{"dataset": "phrases spoken by 400 fixed synthetic voices", "encoder_norm": "batchnorm", "encoder_widths": [320], "decoder_fused_qkv": true, "beta1": 0.9, "eps": 1e-08, "lr_schedule": "wsd", "decay_fraction": 0.2, "warmup_steps": 730, "adamw_weight_decay_other_params": 0.05}
Rows from block 2 of the audio encoder of a small encoder-decoder audio transcriber, named by matrix and row number. Each number is 200 + 40 x the weight over its row's rms, rounded and kept within 0 to 999. All counts start at 0. After the name is the row's rms in percent of the matrix's.
After each channel's rows are labels from the 100 clips, of 14976, where the channel reaches its highest value: "responds to" is what is common among them. Only what is clearly more common there than usual is listed. The data: phrases spoken by 400 fixed synthetic voices. In brackets: how many of the 100, against the usual share in percent.
# c30: last pointwise conv (encoder.blocks.2.c3.0.weight, 320x320x1), inputs 0-106

c30.113,105,254,188,193,169,320,200,102,184,222,242,103,150,189,285,235,192,206,151,226,160,196,149,236,265,167,229,243,139,243,268,230,151,210,203,225,204,194,162,196,161,136,236,205,171,164,126,186,233,223,183,149,135,183,177,148,139,261,241,190,143,171,238,168,192,170,242,134,321,212,176,137,223,229,161,227,266,237,229,132,240,214,157,210,250,174,172,152,220,179,234,228,232,225,189,177,182,193,251,248,188,226,191,182,194,196,133,166
responds to: deep voice (62 vs 29.2); /ʃ/ (47 vs 16.4)

c30.280,103,194,222,232,179,217,159,163,190,172,268,254,223,162,196,194,280,177,113,177,144,342,224,208,168,178,139,248,189,159,187,149,249,166,203,212,245,199,193,159,210,145,142,223,247,197,175,122,125,217,210,211,160,155,164,212,149,202,180,263,153,260,139,174,147,171,179,290,240,208,190,100,133,127,224,234,218,238,207,199,235,171,227,203,152,185,166,194,201,132,198,200,200,138,246,164,190,185,242,122,255,203,228,170,297,156,229,196
responds to: /w/ (58 vs 27.7)

c30.226,103,121,163,184,185,213,181,122,177,230,220,160,143,211,260,196,175,307,181,240,257,236,91,188,137,289,226,157,255,203,161,175,201,200,153,215,235,254,245,213,231,211,186,220,227,152,168,207,139,240,194,222,185,177,150,100,291,176,253,187,170,207,204,230,173,194,250,271,193,247,263,221,145,158,182,198,120,157,102,148,182,230,150,257,231,247,187,144,251,209,174,219,172,188,209,149,111,167,216,163,205,208,220,201,180,200,145,267
responds to: /ə/ (61 vs 33.3)

c30.95,107,221,208,219,245,146,182,200,165,152,163,212,155,237,256,182,166,183,182,223,211,222,223,270,203,189,172,209,184,182,208,246,252,259,293,211,169,215,221,147,81,249,177,179,221,243,143,214,189,193,246,248,330,165,250,203,183,101,183,218,146,209,284,165,196,163,261,214,205,177,169,214,206,108,182,174,159,216,149,206,169,271,176,202,214,222,233,212,290,240,202,169,235,219,259,228,153,252,136,154,205,195,221,242,184,204,189,299
responds to: /k/ (80 vs 46.6); white noise (37 vs 12.3)

c30.204,105,208,197,141,180,166,191,209,179,223,227,127,147,184,170,221,179,239,221,276,285,201,210,158,214,213,131,183,218,201,203,206,270,178,201,188,193,183,175,255,202,218,205,231,128,253,146,181,237,143,179,154,204,171,159,172,163,182,205,148,178,193,217,169,209,195,164,202,237,207,206,232,194,129,171,144,158,180,224,189,244,167,175,177,260,253,174,119,216,283,240,132,215,334,188,251,259,182,167,227,225,297,210,222,159,252,233,202
responds to: /k/ (94 vs 46.6); reverberation (64 vs 34.9)

c30.246,101,211,218,170,294,235,235,241,113,213,242,292,168,161,213,256,272,177,178,193,158,94,179,219,157,168,165,227,186,182,220,100,179,205,229,218,183,199,201,231,206,205,241,230,220,226,171,254,226,236,183,186,216,161,220,210,183,171,183,149,208,134,229,221,215,171,197,210,255,136,130,129,201,205,205,135,202,227,167,186,177,190,219,151,218,182,202,188,163,170,222,213,176,149,186,212,138,168,178,234,259,208,226,172,175,204,229,118
responds to: /ɹ/ (90 vs 58.2); /ɔ/ (56 vs 27.8)

c30.83,101,195,234,222,188,227,227,169,179,183,205,114,160,182,202,192,230,197,219,156,300,258,162,173,94,245,158,190,177,166,210,178,234,195,228,177,220,164,204,177,155,259,170,209,265,150,173,236,118,227,208,242,185,117,218,137,178,213,168,206,154,185,184,231,140,245,240,94,258,320,235,220,157,226,179,188,107,293,112,126,285,225,174,180,125,154,193,207,218,148,176,215,227,147,211,229,224,265,157,249,243,220,226,154,229,231,232,180
responds to: /ə/ (77 vs 33.3); deep voice (60 vs 29.2); white noise (29 vs 12.3)

c30.262,096,193,234,157,263,193,227,212,188,209,188,228,223,242,251,215,206,209,235,177,263,240,168,217,98,272,188,110,218,176,290,193,183,178,251,315,211,212,173,220,152,108,170,183,164,184,194,156,203,219,169,209,200,196,207,188,246,202,164,138,258,237,187,178,192,184,281,121,189,226,190,239,173,148,158,232,233,149,212,198,194,248,232,182,188,211,207,229,235,185,182,222,163,195,286,194,164,188,211,153,149,193,196,255,173,193,139,175
responds to: /ɝ/ (95 vs 43); deep voice (71 vs 29.2)

c30.159,098,221,214,200,196,243,237,235,159,278,186,217,225,146,148,227,194,171,225,191,152,142,137,121,135,242,160,258,205,173,232,155,135,191,231,217,199,161,200,196,184,253,187,255,222,255,261,237,181,211,249,146,149,206,199,197,214,180,204,207,235,159,189,227,162,224,202,174,179,220,165,191,277,196,262,178,193,215,202,178,163,171,148,229,201,234,160,181,191,278,153,210,191,212,210,253,198,151,225,201,180,164,207,169,208,212,217,214
responds to: /ɹ/ (93 vs 58.2)

c30.49,104,164,294,237,193,293,171,222,257,168,250,229,176,158,170,208,171,177,185,205,155,318,162,183,200,201,114,275,201,265,149,157,132,152,185,126,264,168,182,180,152,164,203,157,243,209,182,249,257,159,209,247,155,221,189,217,110,217,178,260,168,185,218,278,206,151,179,212,189,166,254,149,229,165,240,225,198,160,195,187,154,257,161,182,194,214,156,146,148,227,155,221,210,135,231,210,206,265,219,165,206,236,210,196,177,209,188,145
responds to: child-like voice (53 vs 22.2)

c30.304,097,169,185,305,178,189,194,109,184,167,164,189,180,220,229,244,239,172,202,209,214,196,177,176,119,208,191,206,173,162,238,152,157,139,193,181,186,181,207,172,231,174,239,141,157,197,192,238,185,213,263,209,194,233,275,191,190,204,199,153,129,200,271,203,169,226,241,292,219,218,244,237,208,187,277,192,212,203,249,249,235,228,198,207,288,225,121,181,201,183,184,181,181,214,178,190,231,228,223,190,195,158,230,171,159,140,223,222
responds to: /z/ (53 vs 20.1)

c30.88,101,152,204,204,183,165,222,210,163,214,190,172,188,212,263,239,163,154,253,269,210,234,198,212,213,126,187,182,215,239,223,187,209,208,145,180,195,174,184,146,138,103,205,205,184,153,310,254,266,174,172,171,198,193,232,208,131,198,220,187,148,154,219,145,146,166,214,222,204,183,210,165,203,218,192,152,220,137,198,222,208,236,305,106,242,157,199,155,209,201,195,143,197,268,226,219,195,240,227,204,162,214,204,249,229,225,183,185
responds to: child-like voice (80 vs 22.2); /ɔ/ (73 vs 27.8)

c30.186,095,220,239,164,198,209,196,164,216,228,241,279,221,161,226,204,233,285,209,205,129,209,191,191,172,160,179,232,202,248,237,236,153,198,180,176,194,165,200,258,130,151,199,178,122,178,176,162,164,208,168,245,152,225,205,211,166,185,126,209,177,157,162,262,174,230,260,287,202,144,212,213,200,157,226,189,254,192,175,141,278,120,253,250,151,231,168,215,158,240,151,161,199,252,224,2,181,177,190,146,244,229,170,157,222,208,270,207
responds to: /w/ (78 vs 27.7); fast speaker (48 vs 22.5)

c30.58,098,217,202,243,213,182,187,190,167,177,157,148,289,227,284,156,208,244,175,199,200,156,159,122,262,216,153,179,239,162,127,185,209,169,212,173,217,231,214,191,142,230,222,257,225,215,245,275,181,205,215,228,206,183,202,135,198,249,235,194,153,180,206,191,247,194,149,276,195,208,163,236,189,181,218,166,220,208,164,176,182,212,205,133,173,237,196,272,217,188,152,226,129,254,174,259,186,215,257,208,228,180,227,161,154,230,202,249
responds to: pink noise (31 vs 12.2); thin (high-pass) (31 vs 12.3)

c30.38,100,153,175,227,270,169,172,156,313,184,183,193,195,243,184,250,194,194,167,257,204,142,138,182,200,170,209,236,221,215,207,219,199,260,214,213,190,286,231,191,107,241,221,152,220,135,181,197,162,133,167,186,184,218,154,154,171,133,205,188,258,180,227,138,206,203,217,210,188,215,230,191,161,191,175,188,244,216,166,163,204,216,148,197,232,238,183,170,212,211,167,148,164,230,223,141,157,204,200,221,217,181,202,167,211,203,215,184
responds to: clipping (36 vs 7.9)

c30.309,096,201,167,229,173,176,224,216,176,209,162,173,149,151,168,136,156,156,266,189,150,208,187,138,169,207,210,167,188,136,188,156,184,267,211,186,154,255,168,187,180,162,248,177,183,217,227,215,142,242,257,271,135,204,222,227,191,219,187,116,207,204,242,241,198,149,297,191,130,230,220,191,160,182,168,145,190,160,156,264,274,153,189,92,208,213,269,260,199,269,171,245,159,163,238,253,169,248,205,249,211,175,191,313,183,226,100,250
responds to: clipping (29 vs 7.9)

c30.269,099,246,193,227,245,247,232,131,162,230,81,150,164,187,221,191,237,142,172,126,209,205,210,187,143,252,163,214,198,173,213,201,199,150,207,164,214,240,153,204,271,224,221,218,159,200,186,172,204,259,331,160,191,212,257,186,178,182,174,217,263,144,178,167,194,177,193,227,164,232,170,186,221,208,195,185,151,178,115,224,142,258,229,208,266,138,219,240,212,160,238,184,234,224,288,166,137,168,226,177,259,218,262,187,173,206,205,189
responds to: /z/ (82 vs 20.1)

c30.294,098,193,213,198,180,207,220,172,189,219,178,190,182,306,244,189,220,206,247,192,210,228,320,259,212,223,196,244,218,163,223,190,194,185,125,194,220,294,192,237,221,189,287,223,213,189,167,209,199,171,168,125,205,273,354,223,217,232,201,100,156,180,241,207,226,208,202,231,216,163,205,146,142,264,158,186,219,154,202,208,63,215,172,238,166,169,202,238,152,238,219,205,176,216,248,207,172,166,224,220,170,156,170,181,169,194,188,234
responds to: child-like voice (94 vs 22.2); /æ/ (78 vs 28.4); reverberation (67 vs 34.9); white noise (30 vs 12.3)

c30.136,096,319,245,148,168,225,152,245,255,135,152,226,197,243,162,186,234,224,132,205,166,166,238,224,155,200,206,194,167,215,233,167,121,156,265,175,250,320,218,181,243,182,177,178,204,231,291,253,134,165,187,216,140,156,226,261,211,235,185,199,77,220,145,144,241,179,177,199,121,226,137,186,179,171,199,244,188,218,306,203,167,203,165,174,201,255,190,148,188,194,229,204,194,206,173,194,246,190,221,247,194,249,220,153,145,202,120,214
responds to: /k/ (93 vs 46.6); reverberation (72 vs 34.9)

c30.47,091,222,172,163,174,242,175,176,131,225,246,149,175,184,178,194,181,186,129,132,175,195,265,181,237,224,241,167,236,157,230,168,78,198,165,264,141,242,252,144,233,121,220,189,135,180,170,135,214,167,170,206,216,192,177,160,132,208,158,187,111,132,183,223,141,217,199,104,235,159,179,224,194,169,142,170,180,197,227,153,193,187,165,235,141,210,192,262,164,215,219,191,175,159,158,240,181,191,234,221,163,205,249,189,192,194,205,143
responds to: /ð/ (49 vs 15.3)

c30.237,101,251,220,161,169,124,238,172,156,194,173,203,156,191,195,186,193,181,159,193,144,220,205,210,134,198,182,196,208,259,152,122,197,213,181,174,195,130,150,190,235,218,142,179,205,163,238,201,210,183,257,177,244,236,245,261,276,241,97,184,238,279,177,329,213,267,170,91,164,194,182,223,187,175,248,141,125,187,209,186,226,152,199,189,184,185,277,227,142,265,156,186,180,184,157,174,202,155,242,277,170,261,254,202,225,218,142,205
responds to: child-like voice (80 vs 22.2)

c30.238,100,196,164,305,237,195,218,155,135,163,221,216,204,175,269,207,203,115,149,131,247,193,179,160,214,241,149,149,245,166,157,179,189,246,134,136,240,154,152,135,209,214,172,187,213,245,164,217,182,158,189,212,259,227,140,195,165,188,224,189,97,186,211,211,140,327,187,182,196,259,203,253,159,226,222,129,137,215,213,187,228,271,189,136,227,176,205,268,202,160,270,208,211,206,165,204,253,164,218,232,178,200,179,200,154,172,153,216
responds to: /ə/ (88 vs 33.3); white noise (34 vs 12.3)

c30.193,095,192,185,144,238,196,144,145,194,162,249,211,273,203,256,178,179,108,219,233,217,322,200,193,156,171,197,182,161,191,167,180,160,189,141,239,177,174,257,172,223,208,107,347,167,217,203,141,155,231,196,158,238,190,145,271,180,157,198,207,190,156,170,200,142,192,256,230,240,187,196,249,198,324,187,163,257,207,192,182,285,230,214,241,176,79,164,162,120,211,171,235,236,169,192,202,188,227,212,226,203,225,174,112,177,150,244,202
responds to: /b/ (68 vs 36.6); mains hum (30 vs 12.8)

c30.74,099,146,102,175,158,229,179,200,202,205,200,191,145,215,200,218,253,278,103,212,189,149,138,225,163,133,202,308,258,174,183,144,261,175,241,186,210,223,267,138,192,189,231,229,176,130,165,252,225,158,169,199,153,142,168,201,257,155,155,236,134,226,170,204,124,189,164,209,192,176,225,194,218,227,169,147,159,218,216,212,150,234,149,213,173,154,202,210,238,177,147,199,163,248,162,212,185,159,222,298,268,229,209,225,172,204,166,191
responds to: reverberation (65 vs 34.9); /w/ (57 vs 27.7)

c30.100,102,205,230,239,158,219,178,200,172,328,242,147,179,205,205,212,210,161,184,216,141,175,178,172,173,178,114,232,195,249,258,164,95,216,216,162,171,117,146,201,247,219,218,186,128,189,206,199,197,195,188,191,249,212,165,207,212,146,158,188,238,229,158,228,136,170,150,150,117,122,167,237,365,217,242,213,188,155,246,184,227,181,147,211,200,213,208,232,209,160,130,182,147,154,93,176,206,227,259,228,220,202,171,255,225,183,243,240
responds to: /ɹ/ (89 vs 58.2); child-like voice (62 vs 22.2)

c30.189,105,131,144,136,246,222,159,252,190,131,170,229,192,145,237,142,143,303,163,229,125,208,176,218,232,210,154,209,251,164,97,165,116,218,222,208,225,183,191,115,189,231,207,259,160,203,229,208,158,234,184,211,177,244,255,202,198,150,207,146,206,192,184,201,230,176,175,253,200,179,117,205,218,289,116,183,177,209,224,242,296,203,221,214,188,129,150,194,186,141,322,179,211,295,177,234,202,136,240,225,251,192,194,191,191,198,178,174
responds to: deep voice (83 vs 29.2); reverberation (71 vs 34.9)

c30.121,102,205,177,244,204,250,253,284,186,180,178,275,163,231,182,198,248,146,189,291,98,159,248,112,188,214,198,221,189,192,272,194,139,243,280,233,164,222,200,196,178,225,150,185,184,160,229,141,247,259,164,213,148,172,211,168,276,198,201,143,220,198,178,175,198,217,153,218,168,171,233,210,190,166,227,200,201,238,131,275,162,185,141,131,219,253,245,245,155,197,203,202,220,210,197,216,236,182,192,261,142,214,193,153,163,171,84,155
responds to: /ɹ/ (99 vs 58.2)

c30.143,101,144,217,182,178,189,178,188,232,165,200,130,159,219,242,206,120,258,269,197,208,177,167,167,229,153,218,222,199,227,178,238,170,260,158,241,182,113,185,197,144,207,190,207,225,227,272,265,172,216,171,144,184,227,193,285,247,238,178,248,225,150,190,119,202,266,242,212,244,136,224,304,254,220,268,207,274,290,205,188,86,180,189,121,164,200,190,167,219,209,156,207,188,139,237,235,79,110,207,194,205,114,185,248,126,186,194,191
responds to: deep voice (64 vs 29.2); /ɔ/ (58 vs 27.8)

c30.253,100,238,193,198,265,200,242,269,137,128,202,187,180,192,161,231,237,145,231,194,179,195,266,174,187,210,205,238,208,150,225,98,190,269,148,197,249,195,229,157,166,163,300,203,206,115,172,179,200,249,248,190,159,200,176,218,228,206,177,138,245,206,188,254,197,259,199,113,194,242,182,230,223,221,195,167,238,231,193,122,254,215,140,223,184,211,246,233,231,150,246,186,168,213,219,179,180,186,270,234,217,182,199,197,214,158,214,298
responds to: /ɔ/ (58 vs 27.8); child-like voice (51 vs 22.2); clipping (29 vs 7.9)

c30.288,097,193,188,172,209,262,197,145,292,102,165,202,178,134,152,143,149,212,176,261,185,177,189,125,159,254,189,192,222,184,185,210,182,200,174,222,204,146,146,175,228,162,270,332,178,197,186,167,223,249,259,227,225,173,154,258,217,247,242,206,131,209,195,172,219,179,275,176,195,175,147,156,165,151,174,168,188,100,271,196,130,216,219,159,183,208,199,211,173,273,242,202,243,183,167,219,208,166,166,189,211,176,179,211,264,224,208,251
responds to: /aɪ/ (70 vs 29.1); reverberation (69 vs 34.9); child-like voice (47 vs 22.2); thin (high-pass) (30 vs 12.3)

c30.107,096,227,222,206,134,230,212,234,236,194,251,194,260,152,95,269,222,178,220,234,175,206,216,157,230,241,231,198,176,158,279,188,162,233,243,206,151,165,184,156,283,245,87,185,188,182,222,171,234,205,184,192,173,140,202,265,248,165,181,245,186,148,171,206,197,231,136,239,242,208,180,122,196,125,170,114,226,275,183,171,196,174,147,197,182,141,207,185,187,216,163,184,212,167,211,210,198,162,250,275,208,163,326,216,134,235,199,218
responds to: /w/ (66 vs 27.7)

c30.240,099,237,204,140,212,243,209,200,243,302,205,217,189,186,211,242,269,314,160,168,142,260,249,233,239,181,163,193,185,175,171,162,196,177,117,120,213,192,137,219,214,170,205,174,220,225,180,175,156,174,179,144,186,255,216,217,204,268,190,211,228,230,142,180,270,200,176,186,241,174,221,196,139,264,173,166,262,165,148,182,95,185,229,120,281,180,225,215,235,187,207,144,157,162,189,182,206,205,213,184,177,260,236,211,199,164,264,168
responds to: /ɔ/ (72 vs 27.8); child-like voice (71 vs 22.2)

c30.199,106,239,162,192,218,289,207,182,120,297,198,230,196,97,213,240,246,264,201,196,212,201,153,169,134,183,161,219,186,174,239,178,283,226,150,186,232,173,238,238,208,187,212,222,155,161,204,183,264,254,181,201,210,186,183,148,182,144,177,117,208,159,156,233,177,167,149,225,216,107,183,164,206,220,182,191,218,154,171,203,249,223,240,192,264,202,174,180,230,148,167,168,161,180,200,141,204,134,247,180,240,139,233,196,218,239,147,252
responds to: /z/ (73 vs 20.1); text has "holds" (25 vs 2)

c30.76,096,187,189,86,194,169,161,174,248,206,302,262,213,195,303,172,135,154,180,170,206,123,222,165,240,201,208,148,211,166,267,207,207,133,167,147,188,185,260,171,208,157,203,221,245,152,198,152,285,226,189,232,226,193,120,229,139,239,196,204,175,179,260,148,191,193,246,203,186,226,179,216,148,244,242,212,234,246,220,231,209,176,266,227,164,255,165,120,115,299,162,164,235,252,177,211,214,193,202,177,192,168,266,190,134,236,186,181
responds to: /ð/ (75 vs 15.3); /æ/ (70 vs 28.4)

c30.270,098,218,168,143,181,185,275,190,150,105,267,307,176,229,213,220,211,219,266,232,245,222,190,203,192,227,240,223,167,198,283,276,140,169,279,200,189,184,189,198,212,195,194,174,261,261,204,180,182,171,180,274,208,187,272,154,234,150,155,208,208,194,184,249,232,218,215,145,184,180,178,180,199,173,258,198,244,206,212,199,183,220,115,219,246,209,184,228,144,172,183,178,186,137,135,219,224,155,252,180,199,134,196,171,229,160,296,201
responds to: deep voice (75 vs 29.2); /ɝ/ (70 vs 43); dull voice (49 vs 24.5)

c30.132,100,247,129,204,243,288,218,292,196,176,219,186,198,169,146,210,216,180,108,159,164,203,188,136,150,236,212,152,206,236,232,174,161,197,272,163,254,184,189,160,159,183,166,240,202,253,219,125,281,184,126,182,210,265,234,137,175,184,201,217,254,168,234,150,224,121,195,218,209,174,197,208,220,259,189,249,165,158,181,152,172,216,207,204,227,178,245,192,224,155,156,271,219,199,218,217,201,253,214,208,163,219,207,181,108,218,191,157
responds to: /ɹ/ (100 vs 58.2)

c30.86,096,141,186,187,240,126,155,236,194,175,96,156,253,131,192,152,148,234,240,151,236,262,209,244,198,196,209,228,232,173,216,164,292,174,169,128,157,284,193,182,190,183,212,124,151,191,213,178,202,214,146,147,179,246,238,226,148,199,220,196,190,222,220,198,212,245,267,151,193,174,228,226,200,210,144,229,118,197,277,162,271,200,127,193,197,180,142,179,237,194,240,136,203,243,191,220,204,213,209,254,215,212,262,212,225,254,154,185
responds to: reverberation (96 vs 34.9); /k/ (80 vs 46.6); /ɑ/ (62 vs 32.8)

c30.220,096,129,175,146,175,183,195,227,162,184,182,156,183,222,247,193,256,204,160,212,276,175,154,198,217,286,227,185,237,128,228,182,132,197,109,206,174,220,134,188,171,241,158,176,240,214,224,126,168,174,227,155,256,254,188,194,269,216,250,214,237,191,147,207,178,264,299,247,199,297,240,180,265,204,251,184,179,169,137,224,197,189,151,188,190,187,163,174,251,155,160,219,174,163,238,135,202,305,266,148,153,219,196,250,229,153,163,202
responds to: /ə/ (74 vs 33.3)

c30.44,103,149,215,192,164,174,146,209,212,205,168,178,205,171,84,162,217,204,218,215,180,186,221,307,216,245,152,251,181,224,118,207,157,226,209,210,250,168,180,138,202,221,222,203,217,185,149,168,170,292,181,191,156,184,219,241,151,173,220,155,195,202,176,204,170,168,151,187,191,160,194,193,233,192,268,192,181,173,200,228,175,208,162,227,235,178,229,229,152,184,172,215,291,107,194,126,256,266,198,206,195,174,222,170,155,216,166,182
responds to: clipping (26 vs 7.9)

c30.301,099,171,236,246,163,217,180,142,141,160,132,180,234,224,138,141,203,175,242,239,173,150,218,175,188,184,218,252,236,228,159,195,150,141,221,122,269,189,237,254,212,179,158,179,184,191,181,186,185,218,155,324,182,234,215,181,177,185,261,241,190,176,206,233,176,255,234,254,187,189,204,201,180,265,246,239,213,196,246,179,239,201,188,223,150,212,110,150,194,252,228,249,156,245,236,134,162,185,241,151,117,250,224,157,278,184,220,227
responds to: deep voice (71 vs 29.2); /ɑ/ (69 vs 32.8); reverberation (63 vs 34.9); fast speaker (46 vs 22.5)

c30.41,096,235,203,184,224,227,174,204,216,168,245,251,247,162,156,191,179,231,182,171,209,272,225,221,198,183,166,205,215,245,252,213,209,216,224,201,246,189,232,248,178,221,173,203,198,237,237,146,192,306,152,123,215,208,216,223,222,110,210,241,257,207,209,224,264,148,246,194,154,215,136,213,264,269,204,238,256,217,177,215,169,208,187,211,256,155,191,214,211,222,210,297,254,217,168,192,159,188,193,166,145,186,185,205,120,259,147,143
responds to: /ɝ/ (72 vs 43); child-like voice (62 vs 22.2)

c30.167,101,239,226,270,181,181,167,136,198,186,269,252,249,210,153,196,192,265,179,189,160,250,169,239,166,149,208,209,224,249,168,171,211,223,176,207,160,253,228,241,232,140,240,207,212,202,149,125,232,201,145,237,209,204,178,237,186,198,190,161,113,221,187,245,218,251,286,272,204,150,221,159,156,135,209,114,212,203,306,163,180,245,181,153,231,228,177,251,225,252,159,187,255,205,156,167,213,219,247,226,227,139,162,262,192,247,128,185
responds to: /ɛ/ (62 vs 34.4); /w/ (61 vs 27.7); /ð/ (37 vs 15.3)

c30.201,102,199,261,230,214,171,146,180,112,166,145,215,245,186,194,199,226,211,198,218,241,250,209,205,150,84,143,223,197,208,242,182,154,230,183,206,244,191,212,289,228,160,141,196,227,205,147,163,314,227,179,119,172,204,157,260,186,181,187,199,204,158,166,227,224,189,252,201,285,215,236,203,203,181,200,212,267,229,262,236,202,200,224,185,210,195,201,170,184,115,155,279,206,120,166,141,111,196,213,225,235,231,201,189,167,194,189,158
responds to: /w/ (59 vs 27.7); child-like voice (47 vs 22.2)

c30.78,101,295,204,227,171,163,181,216,232,191,199,268,182,220,146,180,264,220,225,177,242,185,214,219,138,180,188,191,248,166,154,136,220,236,111,194,175,246,172,174,189,237,257,210,176,148,153,202,230,149,198,106,236,262,238,137,250,157,171,241,255,214,202,203,227,177,221,231,221,169,177,227,140,337,207,121,169,226,174,218,127,169,304,148,168,188,233,147,203,190,156,203,232,242,223,200,229,179,235,214,177,240,196,193,243,147,193,239
responds to: /ɛ/ (71 vs 34.4); reverberation (62 vs 34.9)

c30.109,105,216,214,225,238,225,219,190,272,225,217,231,181,144,229,178,234,173,250,201,197,150,199,188,259,187,202,265,215,114,253,309,175,183,240,264,188,179,209,295,229,211,130,184,208,220,274,201,246,189,176,151,204,153,210,251,184,189,232,179,197,147,174,231,205,192,190,184,173,212,194,195,181,149,256,162,213,175,206,222,213,255,217,185,180,157,269,145,215,199,158,230,173,185,152,142,173,221,229,148,174,151,184,135,141,185,341,282
responds to: clipping (33 vs 7.9)

c30.55,104,192,178,158,231,166,218,231,148,130,213,194,278,170,201,169,261,170,171,142,181,237,114,186,185,205,191,241,129,187,194,210,222,209,161,196,130,181,220,169,177,220,204,180,183,158,179,182,196,257,200,175,262,165,197,159,203,192,127,260,316,141,178,204,262,107,160,159,150,174,261,170,238,186,192,144,113,169,190,177,223,173,224,175,236,228,249,151,197,211,225,208,176,143,249,282,211,208,238,306,182,324,197,201,219,177,167,193
responds to: /aɪ/ (73 vs 29.1)

c30.155,097,194,165,210,221,216,205,132,223,222,207,167,157,207,216,189,256,176,165,230,252,118,201,170,220,162,197,166,203,223,208,178,131,190,189,184,234,77,207,181,162,223,201,302,227,168,327,167,201,178,213,258,185,183,231,224,147,180,160,192,167,180,206,158,245,145,258,199,172,150,248,210,161,177,165,139,189,226,163,139,255,217,152,223,148,209,167,248,237,164,246,237,184,190,255,142,207,221,224,154,256,186,184,217,236,192,236,183
responds to: /b/ (80 vs 36.6)

c30.191,105,179,178,289,180,227,169,169,254,174,270,226,225,116,205,240,103,172,190,215,176,192,238,183,237,155,177,165,288,194,213,300,226,154,172,193,197,181,165,259,151,169,267,100,205,232,207,160,147,179,186,219,216,234,186,177,216,196,161,206,210,173,236,195,127,168,212,233,221,177,127,242,186,157,123,170,202,165,154,148,144,160,118,150,197,205,215,251,266,152,255,229,223,194,193,214,181,83,188,179,263,128,155,277,281,159,164,134
responds to: white noise (70 vs 12.3)

c30.247,109,134,170,164,201,251,110,245,244,159,258,250,268,167,178,191,238,219,241,183,308,183,170,166,248,222,191,142,173,209,224,222,281,181,226,215,220,229,198,211,224,215,225,160,123,194,260,187,176,187,151,188,248,147,193,176,247,190,170,225,163,186,163,221,131,169,142,198,261,241,173,224,241,161,165,235,187,229,240,225,242,169,222,138,192,124,274,229,267,266,223,163,175,214,175,152,189,149,176,227,187,321,191,245,207,240,205,197
responds to: /ɝ/ (100 vs 43)

c30.172,107,242,224,231,178,225,158,227,227,200,269,234,158,99,217,240,175,192,185,177,196,292,184,240,157,146,188,200,218,154,217,206,168,180,190,207,178,164,205,226,147,164,179,176,128,284,171,252,193,131,215,186,138,222,177,248,173,165,223,267,161,165,196,321,168,205,198,163,258,193,169,242,178,171,116,110,211,274,206,195,181,221,190,287,164,127,149,143,219,196,188,231,274,237,178,206,147,221,192,140,192,270,244,160,206,237,206,156
responds to: /w/ (98 vs 27.7)

c30.211,093,194,234,242,140,151,216,182,160,186,172,138,214,134,275,216,138,195,258,249,195,214,233,225,189,194,227,127,189,146,225,278,208,208,121,223,201,142,221,136,262,161,175,193,137,164,258,128,316,103,197,194,114,226,201,179,195,189,213,188,217,103,271,172,186,239,180,209,239,177,167,295,353,176,213,192,162,202,195,191,197,186,244,262,161,223,176,178,226,213,173,202,226,257,231,167,226,179,193,219,98,194,202,257,147,218,149,155
responds to: child-like voice (82 vs 22.2); /oʊ/ (79 vs 36.6)

c30.106,098,194,180,228,182,288,232,158,183,180,139,134,151,228,216,176,279,124,284,191,186,241,258,223,196,136,270,208,209,218,218,208,143,199,230,223,244,208,303,194,183,182,193,205,201,186,206,167,216,326,313,216,165,209,178,130,142,207,127,180,224,216,171,164,174,218,204,202,177,120,264,180,189,217,224,196,201,157,208,135,185,282,293,184,229,166,186,207,203,210,203,272,159,226,210,145,229,213,193,189,308,220,164,178,194,247,168,106
responds to: /z/ (41 vs 20.1); white noise (38 vs 12.3); pink noise (33 vs 12.2); clipping (32 vs 7.9)

c30.241,094,154,158,142,173,198,131,252,308,203,194,193,226,245,190,184,149,186,155,105,208,214,170,282,171,214,237,162,137,202,225,222,317,196,212,206,126,179,190,237,235,129,145,225,162,203,172,164,189,221,232,171,151,133,196,210,210,323,242,217,212,180,174,175,128,220,237,201,204,218,241,133,156,207,142,213,200,186,141,210,270,188,152,198,201,210,258,214,257,245,167,230,189,183,197,268,242,209,207,171,213,210,190,232,178,192,243,238
responds to: /ɝ/ (95 vs 43); child-like voice (61 vs 22.2)

c30.11,094,231,165,191,162,211,211,160,213,224,174,225,209,236,194,234,151,169,164,167,210,174,162,203,275,240,188,125,177,230,172,223,223,266,160,202,178,148,244,185,162,263,186,218,250,173,212,297,222,224,231,169,213,136,152,281,207,311,176,190,174,189,207,206,236,221,239,142,172,265,271,154,138,204,241,204,161,243,239,225,166,169,213,146,189,141,158,143,152,166,258,172,159,214,198,179,152,225,205,212,156,199,217,209,248,222,181,303
responds to: child-like voice (68 vs 22.2)

c30.196,103,166,240,208,168,192,224,202,188,194,207,257,209,189,156,265,147,155,200,210,296,201,211,199,239,324,112,205,196,171,161,177,155,141,259,177,277,182,184,198,205,209,172,203,189,171,215,117,146,176,210,241,255,180,204,157,230,225,163,169,185,158,164,177,173,283,177,163,198,161,148,241,156,173,252,174,173,203,196,234,219,154,214,151,148,205,224,122,196,202,173,105,80,183,164,159,287,153,241,254,254,202,172,147,163,184,193,204
responds to: /ɝ/ (93 vs 43); deep voice (76 vs 29.2); reverberation (60 vs 34.9)